Weights of a small masked image model: 48-pixel images.
Rows from block 3 of the encoder of a small masked image model, named by matrix and row number. Rows with one number within an expert belong to one neuron, the router's apart. Each number is 200 + 20 x the weight over its row's rms, rounded and kept within 0 to 999. All counts start at 0.
Before each expert's rows are labels from the 100 images, of 14976, where the router gives the expert most weight on average: "patch colour" is the nearest of a few named colours to the mean colour under the peak; "strongest on" is what is common among them. Only what is clearly more common there than usual is listed. The data: views of escape-time and Newton fractals. In brackets: how many of the 100.
# router: router (encoder.blocks.3.mlp.router.weight, 4x192, trained with AdamW), inputs 96-191
# up: expert up (encoder.blocks.3.mlp.up, 4x384x192), inputs 96-191
# down: expert down (encoder.blocks.3.mlp.down, 4x192x384, transposed), outputs 96-191

# expert 0
patch colour: black (80)
strongest on: grey (95); Mandelbrot set (44)
router.0,205,190,243,213,214,238,260,226,214,247,216,167,188,204,188,169,177,209,226,208,201,192,214,197,163,190,210,196,233,231,201,170,234,218,190,215,209,189,204,190,210,169,212,189,218,165,225,218,231,229,159,211,207,227,203,206,200,208,181,246,181,222,219,195,197,217,171,193,166,187,222,188,169,215,196,169,216,196,214,210,196,193,208,190,181,157,187,189,217,164,223,204,203,193,226,197
up.0,151,177,229,202,185,179,209,206,189,205,238,191,192,184,181,177,184,196,202,216,232,190,236,219,202,203,197,188,209,187,243,216,169,184,207,215,205,224,243,201,157,212,215,196,165,208,200,208,177,210,235,225,188,177,175,171,203,209,188,240,209,236,231,197,211,219,204,145,198,203,190,206,184,197,162,224,196,196,180,177,198,194,212,256,233,172,196,227,179,206,230,188,163,188,187,194
down.0,170,174,208,187,198,214,202,236,234,228,235,201,181,193,231,211,185,220,188,188,182,213,222,179,209,200,190,203,233,188,179,211,217,212,206,189,188,219,205,215,212,186,192,253,206,211,191,222,226,246,234,187,194,178,192,236,194,225,184,188,221,180,206,211,189,184,165,203,224,204,182,213,169,245,168,188,180,185,208,234,213,227,204,172,167,191,205,201,183,199,145,182,186,179,223,205
up.1,185,196,172,213,201,206,196,264,205,169,217,199,203,203,240,152,221,214,198,188,229,218,210,200,219,230,215,170,206,194,198,183,183,220,183,230,213,176,221,222,173,194,169,231,226,216,215,220,170,218,178,187,233,194,192,220,203,190,198,220,175,202,215,197,213,211,180,216,217,206,177,190,254,183,161,194,174,212,193,180,189,195,212,187,195,188,165,191,193,210,154,193,203,204,233,185
down.1,194,185,224,198,223,196,191,204,205,220,185,186,208,188,211,210,190,211,188,203,222,152,207,196,219,174,207,212,219,179,194,228,197,195,160,218,200,212,212,190,163,205,204,162,186,229,194,204,203,227,181,208,190,202,228,229,170,212,235,204,212,191,218,219,183,190,185,168,213,220,212,183,204,204,203,213,232,204,218,229,226,186,225,194,184,195,210,203,232,186,204,211,209,197,183,229
up.2,232,148,224,178,204,267,192,199,217,210,194,197,207,188,212,236,220,192,167,160,193,186,183,177,192,212,189,188,183,184,239,247,191,197,186,187,219,197,213,181,190,216,174,203,217,194,156,234,195,237,169,232,185,214,168,194,215,188,182,185,191,193,187,208,208,216,201,244,170,223,198,185,200,187,210,207,211,195,197,203,209,224,206,212,169,180,207,171,189,190,225,211,194,172,181,218
down.2,186,167,200,209,176,221,217,243,173,211,237,234,204,190,196,196,212,235,179,178,193,191,201,172,194,183,216,170,212,186,197,182,207,194,191,221,198,222,195,225,215,177,222,226,195,211,196,208,170,187,236,194,189,176,217,205,207,229,164,187,212,226,180,205,171,192,210,188,193,212,186,216,221,196,188,171,204,228,203,184,200,210,217,218,197,167,221,243,231,214,191,232,207,178,198,197
up.3,203,210,178,206,214,192,204,201,195,190,197,143,187,195,182,195,183,213,227,208,158,220,212,184,218,196,188,200,204,195,184,220,219,208,186,213,175,197,205,191,241,211,191,208,193,205,198,208,185,245,211,181,228,148,191,225,249,176,189,201,196,168,201,203,186,197,208,194,202,196,204,244,204,203,217,218,194,175,203,182,173,238,219,187,186,194,222,203,214,204,162,180,266,235,195,205
down.3,199,197,194,190,170,208,186,215,165,202,201,194,167,205,190,219,175,198,187,200,198,192,205,183,183,202,209,210,198,184,208,193,173,193,215,209,174,196,146,165,202,211,219,206,190,195,191,226,187,195,183,217,180,222,280,213,218,191,169,225,208,179,198,202,195,220,192,212,183,211,196,197,220,232,182,173,234,226,199,215,214,226,183,180,201,190,233,148,202,166,188,209,186,199,202,203
up.4,167,200,203,189,196,168,194,224,177,200,178,175,208,177,178,184,201,208,206,189,227,207,184,212,175,213,181,207,160,195,198,254,212,209,177,223,188,196,188,179,189,230,224,223,193,196,182,179,193,222,204,201,192,219,171,213,236,229,216,184,170,204,216,187,213,180,179,202,189,214,213,152,183,205,223,220,249,157,177,213,190,202,186,178,181,216,205,188,225,171,199,200,175,182,216,186
down.4,215,211,219,207,174,172,161,253,191,207,200,151,221,175,235,200,207,193,170,222,190,180,216,190,194,205,187,224,181,199,201,159,167,190,221,207,204,184,193,210,194,168,232,186,223,177,190,197,208,183,203,210,188,241,205,198,186,189,194,201,211,199,201,219,241,219,181,221,206,247,175,219,188,232,223,164,222,187,216,203,211,204,174,212,184,171,207,197,199,186,191,193,212,218,197,191
up.5,202,211,208,193,193,215,203,195,188,202,205,206,238,244,207,157,203,200,229,175,187,210,219,207,190,225,205,201,201,148,235,207,233,194,225,167,164,191,220,203,176,162,207,186,198,179,206,193,193,213,170,193,184,187,181,210,230,174,222,169,236,196,170,154,192,198,203,218,212,208,193,182,186,182,157,216,205,212,187,178,230,179,212,187,195,233,173,217,217,194,174,239,194,212,217,195
down.5,200,199,189,199,170,218,217,203,174,193,210,167,225,217,189,202,203,169,200,221,176,179,214,221,214,192,162,162,191,210,188,174,186,195,226,210,204,229,203,184,196,233,209,168,198,215,185,217,253,200,222,190,170,164,194,212,224,179,179,194,196,254,191,198,196,186,193,176,199,206,207,166,191,205,182,206,206,169,219,217,174,255,210,228,203,194,243,170,191,183,206,211,206,187,177,207
up.6,190,174,200,192,196,235,190,162,219,173,202,200,235,203,207,196,191,186,224,252,203,189,214,189,178,200,194,183,201,228,217,187,188,178,205,187,183,220,229,193,197,191,242,208,171,194,196,204,208,210,220,185,181,190,220,180,209,179,240,214,199,164,179,179,200,207,166,198,210,221,216,183,196,163,213,198,217,173,202,169,182,190,195,221,224,195,208,171,223,228,182,215,251,175,199,222
down.6,210,187,197,197,194,195,219,217,198,182,233,214,205,183,189,210,243,212,180,243,181,246,231,184,187,186,145,194,178,208,219,221,173,219,219,195,205,208,171,222,197,202,179,199,184,221,187,211,198,169,198,215,184,214,182,189,184,198,193,254,190,182,226,170,202,188,202,214,177,173,195,194,193,212,235,186,219,194,201,198,215,189,189,178,196,211,185,207,214,196,194,240,187,158,195,180
up.7,170,217,194,223,187,182,209,226,195,230,218,212,215,209,221,197,191,206,192,201,222,192,159,211,192,198,185,195,184,221,201,185,210,192,153,186,188,180,182,222,207,175,192,210,205,209,186,182,183,202,195,239,193,185,227,237,188,207,188,186,210,215,249,185,194,193,233,195,192,217,193,197,213,207,185,210,168,158,213,186,195,189,202,197,231,239,184,204,227,207,193,191,181,220,206,173
down.7,206,208,201,198,199,172,161,212,177,156,219,191,177,186,182,232,215,211,227,210,188,222,232,174,199,190,189,183,178,182,227,212,202,182,211,219,204,208,218,227,204,214,191,160,216,176,217,200,202,223,188,193,219,182,200,222,202,223,184,135,193,160,208,215,191,213,226,214,190,203,211,222,207,196,199,220,203,193,209,187,169,202,211,220,241,215,208,208,151,155,197,204,185,212,184,221

# expert 3
patch colour: brown (71)
strongest on: warm (78); cubic Julia set (30); Julia set (29)
router.3,164,210,175,208,230,167,157,193,202,177,190,211,194,221,218,233,208,172,175,217,209,200,234,212,228,187,176,183,177,170,166,242,183,203,196,204,219,200,186,227,224,238,178,208,206,245,197,150,196,187,236,187,210,210,216,211,173,184,236,208,211,191,180,195,196,175,228,206,207,244,186,198,215,204,223,207,206,194,203,217,156,199,179,218,193,213,200,179,218,197,171,210,202,227,199,215
up.0,184,212,177,210,205,220,203,201,185,212,222,208,160,210,210,204,212,187,164,205,221,231,224,207,210,185,224,208,209,205,190,183,172,208,199,168,169,208,200,197,238,196,197,231,225,167,207,177,192,189,209,215,214,190,182,201,194,216,185,203,170,211,193,208,183,186,199,171,181,188,188,201,186,230,191,186,192,194,221,188,211,165,233,191,191,190,194,181,206,243,210,168,194,178,181,219
down.0,189,195,219,201,176,202,187,214,231,218,170,182,202,218,218,214,197,190,164,168,182,161,203,228,167,223,175,182,238,182,200,222,209,184,210,221,212,170,171,195,152,208,213,185,188,245,224,181,233,217,183,177,196,195,204,196,203,214,204,200,195,180,201,184,207,209,197,186,231,215,191,206,188,252,167,225,214,175,167,233,192,201,190,164,218,203,195,183,182,190,213,206,195,203,204,190
up.1,192,214,195,180,197,226,193,184,202,222,232,194,223,207,226,249,159,192,196,207,198,200,183,197,179,227,213,155,225,210,217,202,204,185,194,203,201,222,191,201,181,185,183,193,203,184,161,172,202,208,227,210,196,206,200,233,206,220,208,187,230,185,178,220,174,188,194,191,191,211,188,178,210,211,191,242,222,198,165,184,192,230,209,222,186,228,181,176,202,211,185,171,185,215,208,178
down.1,206,194,225,254,178,198,217,203,207,188,182,186,231,226,229,178,207,207,244,165,201,226,226,213,216,178,196,221,227,209,229,218,187,179,231,204,166,225,202,178,238,188,208,203,217,195,211,233,202,195,169,193,180,170,186,212,208,201,213,223,188,180,248,221,201,201,211,207,252,207,200,173,209,204,213,177,188,193,231,210,158,191,203,205,160,189,221,208,187,210,214,191,203,157,190,159
up.2,211,194,221,174,209,202,205,230,192,204,238,181,172,160,195,208,182,199,200,219,219,199,207,245,202,209,225,207,158,223,200,200,209,203,208,192,201,200,196,219,174,180,224,182,196,223,210,180,190,200,221,223,186,181,201,201,193,210,201,202,176,210,220,171,202,185,184,230,251,235,167,226,223,176,172,221,175,170,183,212,193,230,212,200,231,186,200,233,190,165,183,199,179,183,189,210
down.2,183,218,218,196,237,236,220,190,181,179,206,191,214,242,214,187,222,212,179,173,221,163,222,216,177,226,215,207,220,194,233,201,163,221,208,166,200,197,237,243,228,201,201,185,204,185,183,214,171,199,161,186,211,208,194,184,225,226,157,186,216,162,166,207,228,230,190,173,182,169,219,186,201,213,219,200,175,218,181,185,218,174,183,212,173,228,185,181,209,215,211,224,206,211,178,180
up.3,186,194,179,179,188,204,194,220,185,190,176,202,217,202,213,243,247,198,186,184,220,188,229,252,181,211,187,187,187,191,207,192,197,235,198,178,219,226,219,242,193,238,167,170,193,208,203,199,181,209,201,211,205,169,191,184,222,173,191,210,183,176,175,211,188,163,201,194,202,205,202,229,209,230,230,205,221,203,197,187,175,204,199,209,225,219,222,209,227,217,250,186,211,172,198,222
down.3,220,183,211,221,204,194,209,203,212,207,186,210,201,208,235,197,180,218,200,229,216,184,227,161,226,164,186,249,211,202,163,203,241,175,238,189,158,194,180,173,200,156,177,177,202,213,210,215,172,202,208,219,174,213,194,160,215,232,207,212,195,205,193,210,206,219,174,206,177,209,185,222,183,182,196,200,174,202,188,189,210,198,192,179,186,188,190,232,190,173,182,189,226,214,214,191
up.4,179,225,183,208,190,188,210,209,174,192,187,184,195,209,178,219,196,247,182,225,184,245,220,194,165,228,165,188,229,224,210,164,178,198,180,187,211,215,187,208,212,224,207,201,232,209,192,215,183,167,222,158,198,219,180,199,200,196,184,188,199,211,184,223,202,208,212,199,194,193,222,156,173,186,230,236,197,229,202,238,150,176,208,186,196,193,218,207,217,187,184,213,211,187,218,200
down.4,220,186,210,212,202,194,232,245,205,187,224,170,209,224,205,192,195,176,174,186,203,176,197,202,215,207,224,190,160,182,206,216,204,219,216,157,220,241,193,232,161,226,198,219,191,212,195,183,271,204,210,213,206,191,212,195,204,222,184,187,202,193,190,217,204,226,196,196,221,178,188,203,185,196,193,225,194,199,173,216,207,206,170,185,222,207,193,194,211,182,206,199,186,208,210,183
up.5,190,189,198,164,210,188,204,235,174,182,186,225,209,170,208,202,204,193,188,213,248,192,238,220,177,151,168,212,207,203,200,193,238,201,221,204,174,208,211,178,186,206,187,179,237,232,213,168,186,172,194,209,220,191,221,218,211,188,196,220,211,187,177,236,194,190,220,216,212,205,175,230,241,188,202,170,172,215,216,214,213,176,190,222,194,201,177,213,236,200,208,190,216,191,193,226
down.5,206,179,214,209,207,192,180,217,246,159,209,239,206,199,198,224,201,206,207,217,171,193,199,226,205,223,180,228,210,211,206,193,178,211,194,197,209,145,171,216,210,174,214,165,184,195,179,222,242,201,213,184,188,192,173,207,187,228,202,199,182,208,164,168,201,195,198,238,148,223,208,180,168,175,215,234,178,190,194,200,197,215,171,202,180,221,221,210,216,221,194,226,224,203,198,200
up.6,203,206,207,215,254,187,195,211,197,208,210,223,163,222,219,206,212,185,198,209,208,187,229,184,203,190,212,265,198,201,171,201,209,159,213,211,210,193,163,202,188,230,196,238,206,182,181,209,192,175,198,206,203,203,186,216,185,213,195,227,204,199,212,237,189,212,198,203,179,189,191,233,197,197,197,205,205,203,209,219,196,182,189,174,211,195,200,205,162,184,195,258,177,198,164,159
down.6,203,181,232,189,223,212,212,219,208,193,211,223,207,202,211,224,200,158,203,179,197,200,177,220,194,179,247,157,203,213,224,162,198,223,197,186,205,189,165,206,195,205,237,196,195,155,232,160,195,227,220,208,193,178,223,198,192,196,236,210,219,191,200,211,228,219,196,218,226,191,177,209,201,190,196,180,205,204,159,183,156,208,204,210,185,161,220,248,209,214,149,167,195,216,192,238
up.7,170,205,182,191,235,172,177,201,177,160,203,167,188,208,232,193,148,187,193,198,176,239,221,179,196,175,185,186,194,203,234,197,185,181,203,212,176,268,155,226,204,194,200,175,161,175,212,197,204,208,197,175,166,215,166,199,243,193,193,215,221,178,179,212,216,190,185,233,151,199,200,205,194,218,178,235,196,187,181,180,215,192,184,187,195,199,181,219,220,202,182,210,220,215,179,194
down.7,224,175,193,208,203,198,233,178,187,168,175,226,173,166,197,225,200,188,227,171,248,229,217,171,201,198,216,186,190,174,211,192,206,222,187,188,207,181,214,175,190,214,212,175,187,234,225,209,224,188,206,239,198,208,223,208,211,208,156,202,227,196,191,221,188,189,209,213,219,187,223,170,236,198,186,200,194,213,201,200,166,194,158,232,217,198,241,199,157,179,210,166,169,210,163,219

# expert 1
patch colour: grey (66)
strongest on: vivid (78); sine Julia set (42); Newton basins of five roots (36)
router.1,197,187,202,186,176,198,174,207,231,171,225,197,194,204,192,240,199,203,238,197,217,209,188,193,231,256,208,185,211,188,216,174,195,202,211,179,195,239,166,165,164,185,169,200,182,196,203,220,201,186,205,223,210,175,226,206,186,193,209,189,197,191,175,199,174,208,183,235,232,206,218,192,199,215,157,238,199,178,207,187,232,183,205,177,219,200,202,204,172,168,217,194,203,185,228,164
up.0,176,172,257,171,180,176,209,181,218,204,215,190,228,224,185,182,216,211,207,219,208,193,241,201,211,202,224,219,162,179,171,181,184,198,197,194,186,194,149,203,211,220,202,184,202,197,224,165,182,193,204,219,224,166,218,180,276,204,179,202,214,186,189,206,208,176,172,198,197,202,235,174,195,213,208,231,208,203,207,197,177,213,193,192,202,213,182,203,189,217,194,217,205,214,171,208
down.0,200,176,207,210,200,204,210,213,217,202,243,194,210,222,193,190,182,179,193,240,201,191,196,192,223,227,178,201,202,226,189,205,187,215,202,202,236,193,209,184,204,181,207,122,175,219,219,224,242,194,200,200,188,219,221,222,206,183,204,199,203,168,177,197,172,190,179,235,204,189,252,214,190,242,208,158,161,214,200,197,189,227,207,198,176,191,189,202,192,197,211,166,209,231,231,176
up.1,200,174,225,178,185,213,166,192,196,205,189,179,232,199,159,193,161,202,209,204,189,230,219,211,191,186,146,212,188,203,176,170,188,213,172,216,213,192,193,204,188,181,172,180,181,180,192,204,206,184,214,202,173,173,249,201,206,238,207,180,220,205,208,197,172,194,199,231,211,193,218,189,197,208,181,182,192,237,157,210,192,189,229,232,238,215,181,193,181,180,185,185,204,205,224,207
down.1,171,192,190,221,179,188,205,210,190,196,212,249,210,211,183,203,216,208,222,189,198,163,192,245,193,187,188,208,203,207,161,217,221,196,185,196,232,208,197,182,192,188,181,200,203,224,195,188,232,177,189,222,201,250,188,217,181,203,219,196,188,215,184,235,218,201,168,201,223,197,203,226,179,218,212,217,201,211,246,213,188,221,195,152,167,189,187,221,223,175,222,202,246,203,202,208
up.2,188,191,175,181,162,185,226,194,225,189,187,186,219,225,233,188,213,192,211,196,196,213,164,212,179,221,210,194,178,233,213,190,200,164,197,205,223,223,208,200,230,241,157,185,171,197,204,206,210,171,186,191,215,190,251,168,219,180,202,204,199,197,183,176,194,191,183,230,166,214,204,225,198,190,174,190,201,225,189,196,200,178,222,258,196,188,225,207,235,197,197,204,208,216,213,211
down.2,178,185,212,220,218,211,230,209,208,216,195,205,213,238,170,218,191,188,184,179,198,210,197,226,192,196,184,211,189,166,164,209,187,202,178,189,248,190,191,184,184,199,183,207,216,198,161,221,203,234,216,199,190,167,178,192,183,162,189,204,225,189,209,169,204,189,223,209,213,238,225,231,202,189,194,197,185,180,223,202,228,217,196,154,178,181,216,219,168,197,172,209,206,213,186,187
up.3,217,186,211,181,217,164,197,177,194,224,217,176,224,240,189,182,192,202,220,215,184,219,185,192,184,195,206,198,172,195,223,191,168,195,188,176,193,172,185,208,189,205,207,200,209,158,249,184,185,170,199,216,207,232,215,180,180,222,165,164,184,209,209,210,146,207,190,167,190,197,222,188,215,248,180,208,221,204,212,182,218,207,213,189,201,223,228,168,192,207,209,197,182,208,261,149
down.3,199,196,218,238,181,202,197,214,218,201,202,215,187,217,202,207,204,213,176,185,194,189,195,190,174,184,216,217,215,178,204,206,192,217,163,183,201,204,194,205,212,187,192,171,207,226,200,185,257,200,191,206,209,203,189,207,244,195,211,196,165,189,230,202,180,185,202,192,219,190,194,191,219,185,213,204,186,157,194,250,198,183,193,199,147,239,183,251,160,195,224,192,198,218,218,223
up.4,214,215,193,195,222,190,172,198,156,197,178,186,195,185,201,247,196,197,205,174,204,215,233,203,204,196,211,199,203,186,188,220,174,207,194,215,146,220,178,152,175,224,203,222,209,224,177,192,189,229,205,213,203,196,227,181,215,212,181,184,201,174,176,200,191,159,212,223,212,209,187,172,216,189,210,206,242,213,189,216,200,195,198,192,190,231,226,162,186,201,179,223,192,230,164,201
down.4,224,177,246,178,197,197,181,212,230,207,209,134,224,207,222,179,209,187,166,214,224,208,202,203,170,180,211,190,178,186,201,206,185,189,186,209,219,233,206,181,176,213,206,188,192,235,220,199,244,172,178,194,182,224,159,204,230,211,215,160,183,200,193,201,167,206,213,210,186,195,192,206,196,249,199,178,198,156,228,233,187,164,209,206,215,162,188,197,200,181,239,223,189,221,230,206
up.5,199,181,201,185,216,189,180,215,208,197,189,183,189,238,204,184,192,242,186,181,207,199,186,196,163,212,220,212,225,191,213,186,210,205,266,201,189,193,195,187,176,212,207,226,225,207,206,188,213,214,172,250,213,175,212,211,225,186,203,199,158,213,244,231,198,228,235,209,204,191,194,205,181,197,202,173,234,207,174,194,194,226,194,207,209,230,199,200,203,194,161,173,166,221,189,201
down.5,240,185,204,196,178,206,196,192,193,189,223,255,218,159,200,192,228,210,195,186,199,224,179,200,221,205,220,165,161,211,201,213,238,211,211,198,151,185,204,221,204,205,235,221,186,207,193,217,209,201,209,169,211,203,191,181,191,220,217,217,197,184,212,189,220,192,187,230,203,175,204,179,224,196,212,199,182,209,194,201,185,217,188,214,211,196,212,230,208,199,212,205,243,200,186,214
up.6,245,162,184,206,223,154,175,220,234,213,213,223,191,221,207,215,233,227,188,188,205,205,219,205,198,191,155,238,187,192,190,234,224,214,168,208,223,181,206,214,191,208,209,170,193,176,212,205,172,171,179,223,238,169,194,206,203,206,181,179,198,197,183,178,191,174,199,202,171,204,208,184,190,219,211,191,183,210,224,211,200,244,224,170,183,206,189,211,186,185,193,193,222,221,186,193
down.6,192,190,176,174,190,203,188,214,218,198,219,181,216,182,204,176,207,171,177,195,205,190,190,232,224,201,208,191,217,195,195,229,205,198,197,234,188,184,185,160,221,212,209,179,196,208,199,219,244,179,175,231,224,229,211,209,227,205,205,187,214,205,198,179,185,198,202,191,168,203,263,221,162,168,203,197,164,182,180,254,197,200,233,202,202,219,230,181,212,199,214,224,192,209,181,221
up.7,184,229,219,190,183,198,196,232,185,187,194,157,171,208,207,228,198,191,186,183,230,185,184,178,213,203,161,222,207,184,206,192,177,177,209,174,211,177,197,200,173,212,182,227,240,159,231,234,192,205,223,206,207,171,227,186,207,179,187,210,195,231,168,204,173,225,204,199,210,212,236,226,206,187,175,206,213,230,198,184,185,191,202,189,171,240,192,210,209,206,229,215,215,211,198,198
down.7,172,195,238,194,191,162,194,188,219,195,198,202,233,196,203,214,217,194,177,190,196,209,235,186,225,198,206,227,193,201,206,206,200,161,228,249,194,233,216,221,209,211,186,183,206,230,164,217,217,204,222,205,184,210,210,193,185,216,231,197,213,222,218,212,216,201,174,201,231,191,220,182,188,228,196,175,202,184,213,210,210,185,200,183,215,139,192,180,207,186,218,230,201,221,194,193

# expert 2
patch colour: black (81)
strongest on: vivid (49); burning ship (40)
router.2,223,170,199,198,216,203,202,198,155,227,200,181,189,209,166,176,184,215,170,222,150,171,175,198,191,224,206,199,213,194,230,182,209,200,149,204,179,216,213,216,184,165,207,198,166,207,204,229,192,181,184,207,219,218,204,197,207,199,186,189,184,202,215,193,229,237,194,216,189,178,212,227,213,194,203,226,169,206,223,188,229,209,243,209,196,212,192,231,167,231,222,201,201,193,192,199
up.0,226,183,202,209,163,203,220,194,214,195,238,233,208,165,202,215,229,212,205,199,190,187,198,234,173,202,158,172,210,213,202,212,157,219,219,222,204,202,194,158,203,193,188,179,222,247,210,185,171,224,155,201,213,177,203,203,209,162,219,202,182,212,187,218,213,211,204,191,202,205,225,223,197,194,195,198,193,224,231,190,181,208,187,153,201,204,219,179,186,211,211,202,194,201,192,226
down.0,175,206,181,214,177,210,166,193,213,180,173,188,232,191,167,227,226,204,215,213,225,198,171,234,196,198,185,155,181,180,180,215,222,191,172,192,227,204,208,211,177,226,194,193,227,207,204,204,214,192,221,219,182,198,173,229,227,206,202,202,242,194,188,225,212,164,217,194,175,214,192,190,201,219,171,179,189,208,230,198,192,240,212,236,160,197,199,187,198,193,195,244,207,197,248,212
up.1,207,190,211,203,199,189,177,174,176,173,174,190,224,212,227,187,190,182,210,163,177,203,212,212,177,178,209,191,214,160,229,199,178,198,204,193,230,193,193,228,216,188,194,204,181,211,196,186,190,208,182,199,220,186,175,194,228,203,178,172,219,211,154,228,247,204,211,179,230,215,205,201,200,188,210,218,248,167,238,176,175,199,209,186,187,192,220,192,193,182,217,215,159,202,205,211
down.1,221,176,197,198,219,167,180,177,169,218,223,204,211,232,216,187,191,204,221,225,180,227,175,204,187,177,188,186,186,201,181,218,190,195,166,178,196,186,165,213,212,224,166,235,196,192,219,209,195,216,223,201,234,203,216,199,219,192,199,184,197,188,193,251,161,206,240,183,201,191,211,206,205,209,197,219,195,172,234,206,194,169,181,219,194,222,185,212,198,199,153,221,145,226,189,192
up.2,231,190,204,199,221,163,196,201,215,209,181,209,181,166,186,193,209,219,203,176,234,203,191,179,245,183,188,187,204,244,165,199,182,212,200,201,185,178,191,176,179,193,187,195,234,208,218,193,205,181,229,209,224,203,176,183,210,211,202,178,210,203,229,187,199,199,242,190,219,170,185,212,168,201,196,205,202,198,179,203,197,181,212,246,175,148,190,224,177,205,210,186,211,197,223,236
down.2,220,167,202,168,194,195,210,190,178,212,184,206,211,187,210,169,195,160,191,248,196,200,199,214,183,209,193,132,196,217,172,195,207,203,224,183,190,208,186,195,226,169,179,197,180,239,214,222,195,164,206,223,221,215,217,208,209,188,219,195,214,200,200,227,188,183,209,242,188,224,187,178,196,175,205,211,220,220,193,199,202,211,211,217,200,206,233,174,151,238,204,186,209,210,223,180
up.3,211,215,194,216,201,190,224,189,189,204,184,206,206,185,159,164,227,185,223,220,159,234,180,188,205,202,186,159,208,195,186,207,200,221,167,206,206,181,203,218,200,209,200,233,180,193,192,187,182,185,213,222,195,187,179,215,195,194,176,209,191,178,217,191,190,188,200,189,188,196,215,238,161,193,233,197,223,179,183,230,187,201,205,151,184,197,179,234,196,250,216,184,212,190,238,176
down.3,180,200,220,175,202,142,193,200,195,219,184,205,206,223,215,174,206,217,202,183,197,219,207,228,202,176,190,172,214,202,209,201,188,197,272,225,204,255,222,184,169,206,224,191,223,195,201,204,199,165,202,197,218,195,203,189,186,214,194,191,191,187,231,184,210,207,207,180,241,190,174,203,203,210,184,233,191,198,190,210,240,174,157,230,204,238,217,220,165,221,193,186,222,189,199,204
up.4,213,211,178,182,198,206,191,216,214,169,206,241,194,207,189,198,188,220,176,196,210,226,204,189,237,195,168,260,188,189,198,211,195,171,212,221,200,206,198,227,179,210,185,212,209,210,198,227,194,198,212,236,167,210,196,177,229,203,223,191,203,206,168,207,202,196,180,225,193,184,221,237,200,169,175,194,220,220,218,218,178,249,163,201,219,204,225,191,203,142,206,199,193,223,183,211
down.4,217,163,193,194,250,214,197,210,183,193,209,183,183,174,221,214,193,188,187,211,204,161,202,183,216,198,191,227,176,178,224,210,217,192,207,216,169,172,211,201,212,175,208,174,207,159,174,186,203,206,192,202,211,205,202,200,213,217,219,208,203,199,211,231,194,172,216,234,169,188,197,220,212,193,199,160,228,206,201,221,216,225,254,186,167,209,156,205,212,208,202,188,204,204,198,211
up.5,188,222,199,200,232,218,175,197,149,196,229,169,195,188,205,213,230,186,202,201,182,224,211,238,202,187,195,241,196,190,231,193,203,223,209,178,213,241,201,157,211,226,192,201,187,172,164,209,216,215,201,190,153,198,176,193,187,231,210,203,200,206,201,193,192,199,191,194,196,234,194,184,216,174,202,188,226,177,218,199,230,238,188,199,206,202,214,194,222,197,197,184,187,193,201,233
down.5,228,201,213,209,222,196,196,216,183,198,211,175,198,210,197,166,200,170,154,158,184,192,194,200,236,211,211,204,233,181,176,232,174,212,243,187,202,150,214,243,199,193,217,186,193,198,224,202,205,180,192,185,177,153,202,221,206,218,200,175,204,187,222,202,208,196,167,164,203,186,194,199,193,196,201,207,213,196,150,192,198,203,201,188,191,218,191,216,215,178,203,250,216,187,194,193
up.6,161,225,187,187,196,175,206,164,151,163,166,198,228,189,193,239,199,225,197,212,220,222,202,194,212,220,219,212,186,183,218,220,182,185,193,191,193,185,252,213,182,178,173,201,223,194,205,202,206,205,189,174,172,188,189,182,191,203,235,194,199,187,230,202,220,177,209,148,162,193,178,228,184,206,251,163,178,193,207,194,178,190,200,204,199,194,169,191,171,219,222,211,233,171,171,212
down.6,206,228,215,211,192,225,193,199,218,194,184,202,210,210,161,173,221,222,186,187,197,176,200,197,193,176,210,223,193,233,209,183,184,180,189,198,160,185,160,232,177,208,245,216,197,182,199,212,223,160,221,205,219,186,200,190,206,183,200,168,209,184,159,235,205,194,180,202,223,209,161,191,196,215,190,221,201,207,184,234,187,192,218,189,197,203,215,194,189,189,180,147,204,216,182,202
up.7,217,181,192,202,220,199,197,200,206,172,210,159,166,192,209,184,217,201,216,224,177,199,215,188,233,202,186,220,155,181,196,177,229,223,200,189,207,152,221,215,167,195,118,224,179,215,170,224,170,202,214,192,174,198,191,233,187,203,205,188,155,219,177,243,204,200,190,227,167,185,231,200,234,219,240,190,233,194,197,221,206,196,193,187,190,191,187,203,216,214,177,175,191,188,215,221
down.7,201,211,219,204,181,213,212,207,206,192,212,192,221,155,181,207,199,171,183,198,221,208,196,221,174,207,207,212,187,212,222,207,212,187,234,177,191,179,186,211,231,181,239,200,212,199,207,189,185,204,166,211,198,192,178,194,203,187,185,177,216,169,207,190,183,208,198,153,189,184,193,180,201,189,210,213,208,177,196,168,219,201,188,200,179,211,197,175,210,260,227,242,206,211,178,215